Rows from block 5 of a small image classifier, named by matrix and row number. Rows with one number within an expert belong to one neuron, the router's apart. Each number is 500 + 25 x the weight over its row's rms, rounded and kept within 0 to 999. All counts start at 0. Numbers have three digits each.
Before each expert's rows are labels from the 100 images, of 14976, where the router gives the expert most weight on average: "responds to" is what is common among them; "colour at peak" is the nearest of a few named colours to the mean colour under the peak. Only what is clearly more common there than usual is listed. The data: numbers of one to four digits printed on busy colour backdrops.
# router: router (model.blocks.5.mlp.router.weight, 16x256, trained with AdamW), inputs 172-255
# gate: expert gate (model.blocks.5.mlp.gate, 16x256x256), inputs 172-255
# up: expert up (model.blocks.5.mlp.up, 16x256x256), inputs 172-255
# down: expert down (model.blocks.5.mlp.down, 16x256x256, transposed), outputs 172-255

# expert 11
responds to: on a plate; grey ink; black ink
colour at peak: grey
router.11:517447504520540555519454452473500484470499486473462504483548546478510544526511479526492526516489520469489520527456495505514450498462505451516507489478480542470528505505476499494522511503515498539503496484496509504517498471489479529503516517494468459539
gate.0:496514507486496495507506469554517507504485507450461514506521498541509488546479480491510472511551452532487486483469472501477516477519509453505492479483499478517484506476561431510521500492535507502477494544494512523511509509499484522478493521495515498504
up.0:519498510503519457522528510528440520516483462476516468507511496526550517506524469474462464483471443530466481457458492495524544519503469490491502517482504517474486478487502463538506454469483459484479531490475505530523505489479549496484487523490467511515
down.0:519500525484484518505533460465467501527498553498501546510495487499509482536491472526516478502498538491512514517542557469482510525503465480484539499484512465513489482463481499480489505522510465486502490506501499498446486489532467492522517517546499495536
gate.1:501462488509504467545497484523535473501491508481489502486522545493508545506481492519494496514512485536510517474463518468533482532538479508466477532507450515531477489454546530501500472470481486443511485490479505510500499543517494496516467523514487500484
up.1:530524462508485503500471485490550486524489455518503462468499492462495483512534492529483509496512514518512514490519512476516572505463528506526524501503509479490500492492499490464509491523541512509550506466504475487508516498486499505528533520487499539478
down.1:511474522511529524501490511515488534498444473529537452483452485516488541511491521499489476492475494495501513464490511496516507451512566508510463493487494516466507515515510528472522484451508504535520483487562533497470466495485451504491508546511547497508
gate.2:513494520531472526509506552534482526525466500520515496510543500505533475500491500517511540506493529504531500512485450511507501501482511496486492508512525572510509464493544492512553500479525512483490512542468521506505470535484521552498523491488487473479
up.2:524490465511499531501510509506499524468491483512489542519498496514507499524484494489479455508530540520465490461514441520475489512499511492447517514488517512516492552493516482494506502467523480486513492513485533548497466542510532503462526520522506545506
down.2:475471514488500471472515476468532530524511540473503481479486498503527480434510500492467476527505466556522496517496472507495529527441490531518484529480514513465488453473465486451519532512525512503522504532524475485526450489519499512456510515505511540578
gate.3:488519511488537496476497484500553469524500497532513489497512452515506526480470505561491490513484494544518527487540504478480480545486530488514438550486520472516510452538529520494516468503519514532531487527454508538496462509499518534493508486540455448483
up.3:499486456517488468489511495532530426538525477478497501525475468488497477489506510513538521524465492513521526437530511506504481476488511494520482535503481461509524469529556494505511494515483461506542508519479498515497499476473491491491502498485503495460
down.3:527491510506523513505536440471533504515429522502528452566486513524514497536531503527511509458479519443491498499533478501457500525486497527513487485500507468511522506484526507558530501462495499446501485517501518490523531507438516505496530494456547504496
gate.4:493467517499482461489488466524484515480544500492500492518519482503485538507501504525504476496505469486491502516493468510518524527492565483481551469515510493522512525485506516499493494466496499544478553513495473471495488503497463483492564505516522481483
up.4:495529480490506524497502553490504499554447503505465534503513486494502478532516444501497490483506514491517466497478494506517478445491469506513523526521484491455467508508496497468489489495509503489490483532501536519525519518492524513489458500490513500517
down.4:482499501470532506550555493517483517503508524521458521512518493483500520490540516495490513530459522484509545490468500481524497479449471521502499531465475525536497485517509438490522512453506486500494468485513499474490477535501501502508525519534523456470
gate.5:496504519526468497502512511453475477500489529492485490516490491546482497438467489458481486507503504485463490524495518494506477531514514472464484487445525510477525502498467491528480479505539491470472527497577523516555484470516461496473473486524495545511
up.5:492506511534480515494474566537510496443468480499561499492521490451478455504476501493534494479469534498540484495462479500495497471481503524505477480415506479509482480510530513455517523482490511533481492494477450454483541538466514445533549517490488502523
down.5:490498511489499516507511498459488513523505471532532518500479561500511475543531466495482514503484447507495479500453486508519519508465490555521515538501465513512446534501451516517486508505446499508484443527495550487453498496489495497499530513511505504494
gate.6:503516476503498451503488520488490519480528497560528514477519433488465499470501506513452478468493512503489473470521498463513471498479474481499495556477516473502479464515525494476502544490482466475499513493477514492527468515475512481492510539502531536492
up.6:493495549494498577482535463498538533494504520468501500530483549506489510538479542504538526507522505513500496535438515520496532506516533502502510435509490530539539565521491521505500495467518528503494462487508488509490515496468497537517454501503494480488
down.6:532487527499503477458491491494497508472526507450492552488506477517530507519466472520515475514514497483471513459449521457484524520498512534495476549468477449477460505519529490507519508523463465507516509499499502471532468487500472493458474450543477529514
gate.7:484540541496494534491463495517536530502514501461522495469509456526532491532539488550541436508523487468507516502525474448474464474529476488511491491473500543529475484495513510541509512500512462504502465506506459463536526496512538520496509468516490521501
up.7:478500537480494505487509533496499502473549504515525501486518471499497510499551501531537482526515503456466494480485493454517464538522459522561450474511466567548467489525540473505496497514525488502508470529520432457551508511516485503530516507509482535459
down.7:499446531530539536479489472467516490521537537493506495454544484470505489492495513474570508473528473486528506500503448505468474488523534495482497484521497444503508496482505498486502534521504536463509468490508518524444497459505509447490500485520539507528
gate.8:502486518496498507523507515537543486437515512493477501477473463502517482475527478530458540496538522518521516441556472458507514510522455504499467500472550515502493480468501477438499496453509517493502518508501537471521471501478511506489552469468460538488
up.8:490501510524476499476495479503494487453484448467495513485522580475517532529532511474473490537523512512497504451510537495482550527495504489514536475448484511505476493489476483496488509482520482510490494479512515469528498465474540486499502490508474506514
down.8:486509480525444521495489504504486485514485472495494493492445505528516538518525473494502459486539536504462545526483514498492542494507508498497431507498504509484509503473504498509517483483500527480474529525498475534529515548494450492514519482500493472463
gate.9:508498508480503508540437548502505473466511477468485519462503505524489490454470495535491478522504512528481436504499483549520506529537462509476528522512489513494499472485502540498478482504489474487507515491477497506476492506487489506509487477512482484483
up.9:493502546500490490503469539513479476437544488472516484455504493516497492497497503483517486467460511537500493461505510520509466518489477541510514497491508536513510507445476532516504532540506481537479500490476513504477484501500478511503471448505463518508
down.9:463499457526501477509499499522486486499430478477530483521506472506499488487495511465513468499492502498501515488477503540529537500464506455482504517487487523505462500515506503465500525486467491520519532469517444584556480480502497466483468506499559541524
gate.10:490472512491475504507538526479490484545447541497516431534456492490499482524501493473563513512485526508523471470477554512504504536533471511529497483521554452487563509488470509512522524503495486501464480516500502505497484500476494474481496493473491475524
up.10:537453510481503508470533504532463502509483457454498472529472464486446479546508503503517461486570479534527485531438505505467494501526486505552492516529474457487521491534512551491517523498544517524450470477499495545475483503495450500489458459479498487531
down.10:489502453471527502482478509483498513545472503530504513485490494529468514521510533497492499451523539512486521537478496521489480510555555480492520488479521534470502519509500490437519480499483502503483485515483497490492538503464488517519495503507492478494
gate.11:485516522541531475512517502510550506487543506493513517481507514490529501507492502527481498486509532494499421479513485486454492468501561509495513520518485505500484483529524484502520523467479491488501478530480516484444484489508493505562474520523510540517
up.11:491522490493456494481533496459494502513497490502490529487482528516477481480539514501465449451534493510512499481468538513521517459505467503518518523483494507497494488482488536530496506474514513524441528485517551516539516518464435518508487534470505498494
down.11:484486452507507499533506512488483536503530488513515490546525475462483493483537495509514531528496533506514532489464509511498460503477519515495528483514519506500526526484479506502501486491502491503520499488500531495546507495480515493573478478498478538464
gate.12:526460510459443517496506532506473520495490552477528544526493470512517478503473536483528527506501442493520478497488465515492467533497497524489438507518514479515502538495491510516513534533515562488556502492524547486552480495492501486462506538481436489460
up.12:571475556508529474491472446470500470469506507517513485480532496538523487506503529451518499500499491477474446494499542488490475482500459482501516531493498511478509539467477540532530496520524521477527530502503529485536524477506458480451552495518490492474
down.12:489466519472511515477469487476521492512488501503451467479510496504493468503519489487500511504487524517518526522477533491474429544525517529516525464506453512499478498503537486530499466502513534498491508530534479517547484520516510571536505515468516525469
gate.13:509511500504456508466527456493462546434502523449482525520437475506493500481491522494467543522470500547516491480499495498496517480478507535494477502538513497493561506488506534508477482518486486492494530505524498484468497529488523513503496488507528469476
up.13:490456563503513514493494506471496520485499544503479501502495497484463504513482495472468513488488502515499479438512489509528573503509520489454509492477484563526509474541493522462520507502505483481522556504522537489523516509539524517481485488516523513524
down.13:509533508493476538538487505495477463500510568482506443508493527539486526496462534483496447538483481476526510501496530484501504498512493480510517507503452488454496498482513540512503499489432494526482497446473515497508482478472485513520506477507478485489
gate.14:487497462460482480466482548497503465457485528502461508547538494501513511487506522505489463524528505474470530515471495476459512473478481470498496522500505482494542518519515544482551492504486502485489538528500515506476478497487531551474495480494441508535
up.14:461516471480508528534453521491482511479473472516512488509524488525461531530509488522470521455469511499476493484521503481476491518516465490487499511549462490544512535500497521527478479542500540542456487526515499526540540517530500471436529508569530483508
down.14:508476542487503519537442500511522441466503507489513495541485498511557545537537503502456542497541510471520477484486488449494503511543512498480497516473515490506532520537521508483487499490460518483485485486498461512480481443473527517485505470462470496472
gate.15:511501476518440566499509512499487455504529509468527541556506519505485505537483527472491556541510498516458511509460516498508534494536485519483481499487489512518459498514491509523468482466516468469521510486483505438526474479476484461469489482500538527565
up.15:515529508531513534493514481514495525515511525487483486472514472514546524505485514536535475517488506522519491510483472443471515516482496495520486534530492471508527521476481523502502501476488495492498416505547469449507463543405474474473530485468493503507
down.15:516524458474520533507503476452524471545529521479520477505426465469493459501494525541523507488541477540502484492532479505475539507524543473427511502527472516523510523500508461530478513481490522528510472507457484532529503488469501530509507479506530483512

# expert 2
responds to: white ink
colour at peak: black
router.2:466432485488504511516455452497513480494504527480478492507542519480485532525484480491491514517506515488485505487495487481485498532516483448495516505492507492517532515501536499497529533515475503504537484476505496470526470494475488538512517498450514502492
gate.6:521497482470485468528482540528558482493501455498507482521517496460522485512466501510502471499470499525463499497523518496500492505521503477547542493451462544535506509518485473502455454466489509530494500444507480492545464501532499516477467515576508500483
up.6:481521508440490510522506522492516500529499474516501532494503489515482531515470533464496489494504576504460528441480479506474444485502508486490473506579504495458521483496502449506514489498507465524490482516486540491461510530490480493501486514442491486497
down.6:497531444557479454462453487470478554492510501454477498484505458481505479527491473519512533479494533498520459487511511465513520489450502474492459500481490462483482551512513536452500509470512476497518535508506527475494506522455510477548486507580496503485
gate.7:513524466502480460473492507517485478469524490495501491483506541481528493478482503461452535513456514495477516460510494491533530546496513499474519482484530537483503487497533480469470468510493495530507516494505510499527501526521500497493544523514474485547
up.7:488494528495516528531546484469501487540457538513497503512494458475488511555534551539507485501525476495522457528482498479481498486506477517537489507489480505523503515541483515509535525496462486455489485487462516511506492457491502484528489502498519498440
down.7:459491541492535445501463466544491506501464474498519555521480533509488462503472510478499513482533478509457475548538500526487499468519500511484506521468519530523484497506492509503492535518459455465472496502522533523489491480518454511463502520494475549513
gate.8:515522498517504505455494555545466511468496484485470487518543473504490520533526542489505499530506531502490507508517491504466473527529506525453528483500539478506494516496506460512518478515458540514493443480462557477476500490481490504505491516501533465544
up.8:529490522465526550509487513493525482461500491470453538499466544508506489488518516505468513514491482513481490501534504484511498551479496465474548475506553500475485520488514497534515489476519496516474473527463521465481509513536494497526542489491545479486
down.8:519486499507507484567497469532497512515515475494465454521514487461493499509487498500515518460455523537488472453511483477495511497514536467525472524474533485512538514499536509521491466423492522507513527535497555489524497501494463505526448501477531464526
gate.9:524503465504498468488471448483521498452469506570537465561494519477511528475500523495530487518542554492463476487516500491493471523476553444499516556499512467508480507481478509512492502442470518492525467523547499517525487508534474501507513477494478472486
up.9:506504498502514555500478494479453506456512534515509493542505510512496474516547533495555475514511498486468490483489504532519507467492473480521502455488512524524485466524524477510496487476494538502493492471494497491490528525495460508469510504494496500448
down.9:484462472493498490505521526526520454492485519485509470523498473523494520488539458527484482481493517516474507469503482506507498494551519507499491523502469520507503545494518471518510520484487478493536484556506471489441493526525543502505508513528519508436
gate.10:490512583537499472532465542468516506453471529525491461507477491510501482477504525490480488497483522493518480529552476503521489525500503453517483531487469473506541483473476533536460534551535507511451513494458527501497465510478494494508489545495547515493
up.10:511525483458487525509501481488504465522549465512504476459492526490508546509498450522514538517500508520483489561508498478507521486491501501490479490445498525518509507519520461483477518483491476492513522458504416489494470491462508519492484505537497527500
down.10:507499462489512490510496448504520448480511541536488451510538473475513509529522457428485509553526526548464541499481519512500494525526498534504503506509548509501491503517481522521483481509519531520513503499521507484469537483496495465521504514522516545501
gate.11:513543535517419473486507484532538529473471500471521510496490510534464494503531477490522488523497500485495436502480521497498482453536489488524451529485467489563485499521470502509489478476512481525504460510514511503440526486523506519481506462461497474511
up.11:471441532462526517487461522525475503486474479513497458485496474492538486515539489482504498498507476543524517438497518452522505500481520546517503498522510503487511484483513473553527524501459546469479505484493518506500494492444510469497516535505517494495
down.11:446509498493500510472442464523522504466509505491460459511478478517482469525506512544498521500522532500485503481487511552478532536491530509524513482494508503504538478503546557492483548537513494470515531521522509492469490493481511471499496540497518501426
gate.12:492499466559520510510488480508507492493514515497499499497549439458533470492512491492507475499491516530501480468500517506460519472464522509485499478535522460442475450517481533514546486488469528498527526463496475493538514471492518476489527482494491482478
up.12:514506474524493545514520505517481491475505525511495496496567421467488454517536489450531495510472488500516489515547525527468487482456492477477504453520531511467492496502506476530501439507490513501476495494569454487524510478521502487521550490521549464505
down.12:527443492474514489478470545487514481452498466478520512460512481502492462507496475501498500479481525507510484538511518525502497535498498511534478499484479501461529544469535506448504456482504476468523515516479490560507529492522498493542469521443497523495
gate.13:526540509519522470530481460490457541489516487499522496495464467479484470445500498505507465520463547485467520530484513490489429513494518457490450484520482511499530535515457469460494489479509510497449507524486454512503535475457501512477510521479485506540
up.13:490504475492519515515490492497503504501480529505541532462482499524542493502474480486486557508529486506461504481493449500484519470508478514487474466467497503487488506455505476488463487486492538490522544501521447502471522526479506500503498496505527458477
down.13:476553478488487482481486495488516514495533482528545526496545472492495495476454527501520502513484520474480490503495504501483483484531464577485545496499525512530488481502491498470514518512523521514527523513506468508465517526502485540524512442490541492474
gate.14:503471503474490490512536506487514467519493505531496497518493511520516490453506528479512516498491490454496494471497506480486480510493503472470508488471509491530500502517514493475451462508502471542471496506467462510510502501519493528486496498510505534463
up.14:497503489480514542482479502476522491450477488472480511511523474483475530529524460494485487489496474530474491525512534539507524471509480531524485523556500527521500492489509471505532505516532503486501505536497529505510483494498537512534498500517514462511
down.14:454501482455510506505490508463488509521508567496469459537475484537508538517487526474505501519486483512513561511460491482470493507467505490501485515529507500523530519498496531513500490495509481505525503536494538514487526477517520500503541468481544478454
gate.15:507512482482506499505476500508485478530479553495506511507481548492449519482500514477523473477551534511479502509492496498521538473487527533487473451494478513535498524463497492540468560460475456492498479495467528463489486514485519516486495485520489482471
up.15:498524515480501490488505557474513526532482468474476444500533484508547503511499510500506510513557499488488492517507522458474491516514451473478522481495536520431502509499492476464467495486515551486497478521529520526462482507486463475550487481529463502496
down.15:517475533513461490478522491451490472546532492498547532483485544482472479515475510494486514550492507532504445521464460483477481496508530479523493494515483493505492486505538497486525499535502487523459485498480494486502526504505527494500481531504516522533
gate.16:487493472527488504496516483514501486540471523509506518502490547447477526544480466490531454470506533470456511512491473530484537528492499510432532490498501496487503548475503509507469495443509525517488519515527494507511501482512504466510473463532527498483
up.16:515488477542479479518534464552482500568499475512507530529488536448511525518490494463505480480471523482489512517486501528537504512518522531485506508466505492488473542467501492533470484467517495520451490474541499491527486509535476475510509474493531503498
down.16:490512490511485522495482459508548511502504480523506501490486485498478458487515450501487455529485491515525541512505526507520535493512518496507491515478472496452515535454536468513482522500509523520462516487524505512494508507525508431493486475517492465509
gate.17:494521496442515494479532545528507513453482488463539540515463504511530483448505484510516519529529567540487479507451480469487480519515509516530450505480502475522517466489502558518501481475522499522508517500503527512508519525557514494505476473464506484517
up.17:534510517478536505499501523483515523497508507481515553521527526519517494505497546498528554505524503487543479466459517460500503504499499446511508517498518474562536528503497473483535474490524492504495497559517538473520497509527487518546492460496523451512
down.17:507462521460505493524504523541517459478544506557501523495500547486529511455510476554453530500483556519526484485496527514471504490521514511506459464502493472471488508483500485509483499533488507479482521489507494524526533512471519515513456535448509511482
gate.18:518480473535512497489492434444485515510459478505528486500455525531520530497493485491466501532532471481460521517519471493486494509464493515522548486481448501498490493492499505492550523497489461534500467500470482539488509523499456525502501484513499525497
up.18:480481546526497514537495503567473477473535493458549532506522461492503464493506501496546461490475509538502493538462511498510530482521484529528467498543506501504544513431483475470509504504499464480527542494482532466440487495566481488496476494533495471497
down.18:489487442504495471522495490451491489513510478545505505529498479543486494532522460472508493548499479499515490514522492494495536485496509495476510491500529489483505492520500479498485501485485512530506532523525509524512517489465512530515501502545510457473
gate.19:488477505510506500492511489524510460499490510482481495467469508510505483488464469474449506533460498502503500482523530491541488484454483500517501478511483522477490519544477493502517497502462529497537474487497539511513498494495462487500448485476518493474
up.19:475521516507488490472482488498495507498472523483486515488528512497506525483562441514523459500535485498448509550511464511494490518482492515524468500514501449492491522528516460498481508494530527488488540513490497480525502507483541506447524497531490535519
down.19:525490542505538503466495474506469522492517517489518553571461517514484467511528533501498545516507461459495481485492494528516503465487498488485494488545486497464528462499528492465516533495491496487473524502551457519530477486480534504447481511496509475492
gate.20:517494500521460470484534464529500504531496511461502498488503516500464508473492517502483470479507511495503477494484498516496540514485507556505531494482524489488455522483547451506533495466509535480494514500482509466521478517511463483488472558486475493516
up.20:459477449508468486497468494470522523507516546525532467520502559501459492492507511445487493465583494555486467485514494485523485495488476502484501449480539514500516489497488529485512436475499523501504485467510510449519492471536503451496484511529459539504
down.20:468495518519463511539530421490515499532543498535468505487492501454525514435446469476510534515508472509488498545531536527493502492521500508515524532505496502487500516498504442487507519497514547500490528451506478496518547497492531475521470507499481476499
gate.21:502485529500496480521509509510495505512523540503485491522485546486492524470464512447497504495486519486520505520457520504534517501534513499483501464492549485485535449510497448448471501513466511500505477508512518466553534527529521548491486506510488441528
up.21:469524496492475489495507496528510512497521537474507468491472495526451513538517487484460535491492472483523508510541540499518513516493531504539486482510477489459477523473491503463548556528469512475493510489481561540446493516475509456526490477521520502497
down.21:459514494521484478489436489477525486458513477518442542470535525515543481510513494537497537482485476472468518508490538491521484500516528540490485479495538447507515474473536482465486476476502502515502520492490483497510540473467456507491496463474495474491

# expert 9
responds to: length: four
colour at peak: white
router.9:506455488546545510509514496471514510494497460522469505493510513514520503464472512510525515490498487539540526508459520496520556537493525491512523500484485513466482487465531501503505511525526544506520506499506498493492458470531541509551519520491492516508
gate.0:493493501463478523493470539480448455493491500502485525520532464524499522496474530521522518466518460489553445500459502460503499483514482493518484477522462473464499495535485483494508487530543513531483483495531498471515524468527535483508496493503514474483
up.0:495529469520516471477477496522538494490543493507487500506489491510498498509492525476532527497540502500477518493516521481518483533523500527496461501509491524516514503519544497471475489494462476430496499544480487481520505452503497519517502460504502485537
down.0:550476478523481473494514497479426525508498534494485486517538510520512508479507484471511484500499439488528510480500486510515536514518501520495477490520534501522526509521511528500458528527548495502510496568488489498521539508515518467508475534554500545495
gate.1:481465486545480486496507506492463517494462493503529514527488496522477489495423480498503535492528463513533544478493516500482486483519488540517518480525489474447539438526501490462487479523445565459516518508544527516531505539462500501469464547542499501511
up.1:502498518518468462484467518507477484505466472502523508508508462496459497490449487519485515499521495457503573476481475516463469508491488549497508499526470505460530459510496520479463500527441590449491505503521537497538474541467507558493463491518492497506
down.1:518457573519509470511512495516526502481530484462517493507541468511480513509496504509521457466496461486481467507537524488493507488560521485469479505481517514512497490485522515557464539512525521506485505518480514505554495461501469525538522467515457508498
gate.2:530513541486551529517558470500523463508507435500542498505513486523495487519537483473514515525512534529496508402518513475473498473517487490497498492476489536512476533482523458498535478529516477493483481492527487527495457500503489476492473529543488479460
up.2:488536514530518464497469494493495533563450506502535497516507466514501486545512498490536520494473525521509516458498489519492523552495498521504516478526500521481440522518457510484500488516491491497532478508561436499498521484459522494513492494479462491457
down.2:529539508478508432487542494508534515534525480480508466505498546519466461495478490485517527481538518516494462475516509501483516517475521512411490499489526484469490498507490536505526495512526501524551459507496509494514508495542497522486459519505503515472
gate.3:509515505490490503519503480492510521509462484502507536544485463519549548513471510454503520478502515490528484499461476491475480508523506503498490463537534470480491531519525516489524514504485490481499440490505417525477543460459512484536478504470468511487
up.3:494493474500512451509518495454527519513448528426503525506528504553545500523470501499491484494501486554535498503519494490500463536503514498463472481500531496455469507529497478443520481514477504469494510573514478534464509460461522493524460533501500528510
down.3:488501487498526504486495498481495469493480545480492508510527551532483469498514502494493506492513482526518485502499500599522504495475519469518452467521509488538508496483505483532503487500458467519530456484487484481531517481513467511505497518490521498504
gate.4:519505553545546501527471506507509513434525488548498494505496475471505484481512503488470477492530479532517515515474468484492532471483483500479533513480473506441520478518492521454499513577515459488482480507498498486481493511502529512525479529513514536508
up.4:489509558514529511501491470502466526449511487495496519499507452501493485482519510502495456538544499488546526527479482506503527475481484499481547477492474519459532494496473495449476486531519485488500472492519499445483463495494512513537497536517515522512
down.4:482519485479511500515504500472498477516499512455527540491535507523479469508542483515499479505466504531512527467525543449480473494450470524505500496519530483456474494507485464492479529503520507538473521490514461467520521485519518509513517506507527490500
gate.5:503507493484497499520469510462442472443476517465489482524492501532503509476519549533508479509478468495520527527527486483497521497487510453496520525482483517525556538486504492509476460535443497535531480520456479514531505534483460512501493467475500504479
up.5:514487498502475499496496484515555543556525488528497515481501510466482471518461501473505526503484519503522466476520528503472458556522486531519490476483523438487460487517468484485507540517537463494460527467536502448489510469474500481492490515497463507492
down.5:469509521493530513486511520459481484521510535496483496546466536501478438518504506503475445498503483521484487513480496486515553460496485476498459529561537518487497516467525485524502460472525529505460505496467517485533462492486499493491516499481505507524
gate.6:534485511486465453500489511537528504484496553472524544466506497519497495521534502443490437522494467476527492489508499520516495511558478487428470448483513505509515466531497513498458532504524532510461500478505519471458472481517541476502490519512449474546
up.6:516480480492489452457489500443501521523524501485489520524497486519508541515554502512487445536521456481492488511483503515487510507495513518459478487526457505540467467466578489501487538518494492448501506492525534461481524497442492476511508527491500501520
down.6:474472506478472509489485431528524560537531463487443506519501473497466471507532476467545504470484510523471462539507506463491499522513460511502509467464494509483498516499516451482507467489532520518497495498522523504499531489519490521492494463499520565475
gate.7:478480501517505510470495510532496508467507518509437508459480487514474520461461559514479480498481511521511477510472487522513508557475493503509483493463521522515440483544474539476519458493503511507509500507485551443479467529490484528472536484482470555499
up.7:493517501516525491460506512508508523489506468505552534486502513499500498495522558487458521524452525511478471479471491568484490534450497513501481520463521486507503441518543524495458497498507510524500507533480503449465470547484498495440572488471475519509
down.7:555472484484476526508496499500478483516479499502498475520502509530509532503477496496472461471505448540518506529509479474495523482480504488510502515550475458504490492481472484526489463496527481523514517484552485484511477542513498490477512482521510533546
gate.8:558458511519489497540471500500496499492480510483495463548479478526473503465497482532482493507527501514575485540492527525457504537508503499498474468514455509485487514491498494489482540519475467497537527496488509539486478471532520539481501452490462498486
up.8:493519438504495472478512518517488519493542454506499500515524503485483493523517504493526530498485489454432505539490505471537491503515518466500502479480494487487483535520505466529527482509528513498478506499525497486511525534457446503481491561502568484510
down.8:544498505483533507496507494486491500509489485529484485520489539511541491455466493495508513495528511509441476478460510508524457483499460480479512473511520532520513495497530491502489484531491531503507448498542531486493534522483519497467508491509483501456
gate.9:495502472507508541473460536487503512558513487519481467509503508484506480494525523472511482466503483516514538521466513479487508467462512466541484502512498510555541551503513499499513535489484520458475493536498473521504516504496480477552502504519475531488
up.9:485493488504484529471514494489479514534502491524527474509493502515504525478491543475470485467456454467477466500456478498479522509488513508506459514536504518517542512500522489491524523504525552522480502501504500523522492525543482461521489480492489508514
down.9:529489454527518519496504512468507469524494551517528499505496488520527487487515470454477516466465482497479495468480526524456464521499543488492538482500473492520485447538524491513501537502507539499496484486474512493470459510506484479520501540537491512465
gate.10:512508501449517509533491485521483476489521510492497508493505520526518515467519506523495478485511498494487482449539448554472520529509476489506517523494515520550543491482479497522562499501484494492484535505520475439536548517500486527515471498499509505502
up.10:493493484526497475499494462488501476514473504521515509519482476503559474487479545484556504491498517515488467511512539492511499476539508517489500510489490509509526515532486516523538523523531507477518469500457501529481485446506505507514486527480528486536
down.10:565474526554493525483491473487465477489460454459461492492525464486545511552531457513542517504519463506493518505564505509497504459529538491510518526476481499502519491504460501489465488516495477516460477497477494518467481498482503501498501475515527507492
gate.11:450481493463497468536492499490456455518547540517475507511496504461499497537531488547524477488489467549461568478498470537510475502546540464485524522537486493556488504533510488520489512501513497522508501460521489485491535474487447484463492541495550525502
up.11:506464475512543513480511497454486519530502543518501507501472496512513528500495499450478536499480481469510513501470453551489541522511497487533506538468494514473479508459492458518557491470447490468501481505437473492466461511526490465520511472494478498520
down.11:507458499485514493508469550466482462478499448515499527542479493512477486487483505536497483538514475478481465500466473484478499518488548554532488545552529484502503468481559516475485525533500554495536505514520478496487527469502523453484535498518542502471
gate.12:503483482450494482484467487528465510465498487488555517482512507498479502474507497554523458494461546473431501474463469491499473523459472518510470485489480497472486505476480515501501484580513522524519473521482507539544479514494500541526487524478506502496
up.12:532483490508499514529531471502493482469459500457498500486471503529502476478500485470500512512495499490526561462507543526538460522468443497475519510558493525529509481506502495506494518468512516491516493508530448539507488462520486484521468486475507452533
down.12:476485502478498500469475517487480551509474497495511505484537476520495478509506529504527504515530494477516491538504493534494505541529526512546476503525500515466540496531449506480482469517506546530488490556482497458487500541503498500525475468511467482477
gate.13:492519519523497497519478538506569539533470498534497483457491492528445561503501502499490488494505463444457514497487503528514504486464469507531474495518505473515519504491514477519541487499491489530540514521515504504468515508488508497452484471511512493467
up.13:507481505543482493522494473508491478498493475502515512496499478474530448543459530532511504492499477565520528494469501478504500480540504487475511494496519504487504488468508441526487525534520464505452455467532473495496499504487492522510546515448506538498
down.13:454470471470500496497446490474493466517527512511497475506551554494518463481477508506529493504529493496517467545538496507482492505438476543493495484538460533509520480499527463534499490546493527510515503485521457460454485503498441534537533464487501485534
gate.14:505462494495496520484490523498561506528488533454499509505503525470546521466518485478543444486465452456501542495506464473498506499532516442489514481498478494498509483540485495521446462512526515510516534500503478514498471470480509477478526523507455460510
up.14:517536502523528488516472501488484464501517518476530456540499499478514471497543551485538473536492539532525475514491523510487490461506530517515497489540547564503462443472526531501437512482527475514521501476502542524501518477501478502525473506497496509521
down.14:501480525493451498479469533492484545474493468495455489512531526497531537501506470511475521526519499510508484490538541511494526513447485522502510519520454475473528540531454480533483448522531543500497490495488522497518507472477469544515542495493502487459
gate.15:480490496509472491469514504498459478517496530479519519530454502500491490520504487467494497546525529522491482510509533520462456466510467460541506506531536503514533524500490489441498505502483487522509515509499503532491527532495529492487499479535457486519
up.15:520474552521484510507486455466501497475484519474449477536478526514497472482514497480502518495498549551458441553520511492484528500479493489491487462492491531510507531468473485444434503542500457563522517465496494480509447533497494529514494524516494479487
down.15:523507510535537497525509490513519468469527495461498550510507531502521485450469502526556454516539497475499446500523455489498501493542466550537450524547486474457501511510527498501514478495500491509485502476544486448457530495476488510493482474516561514460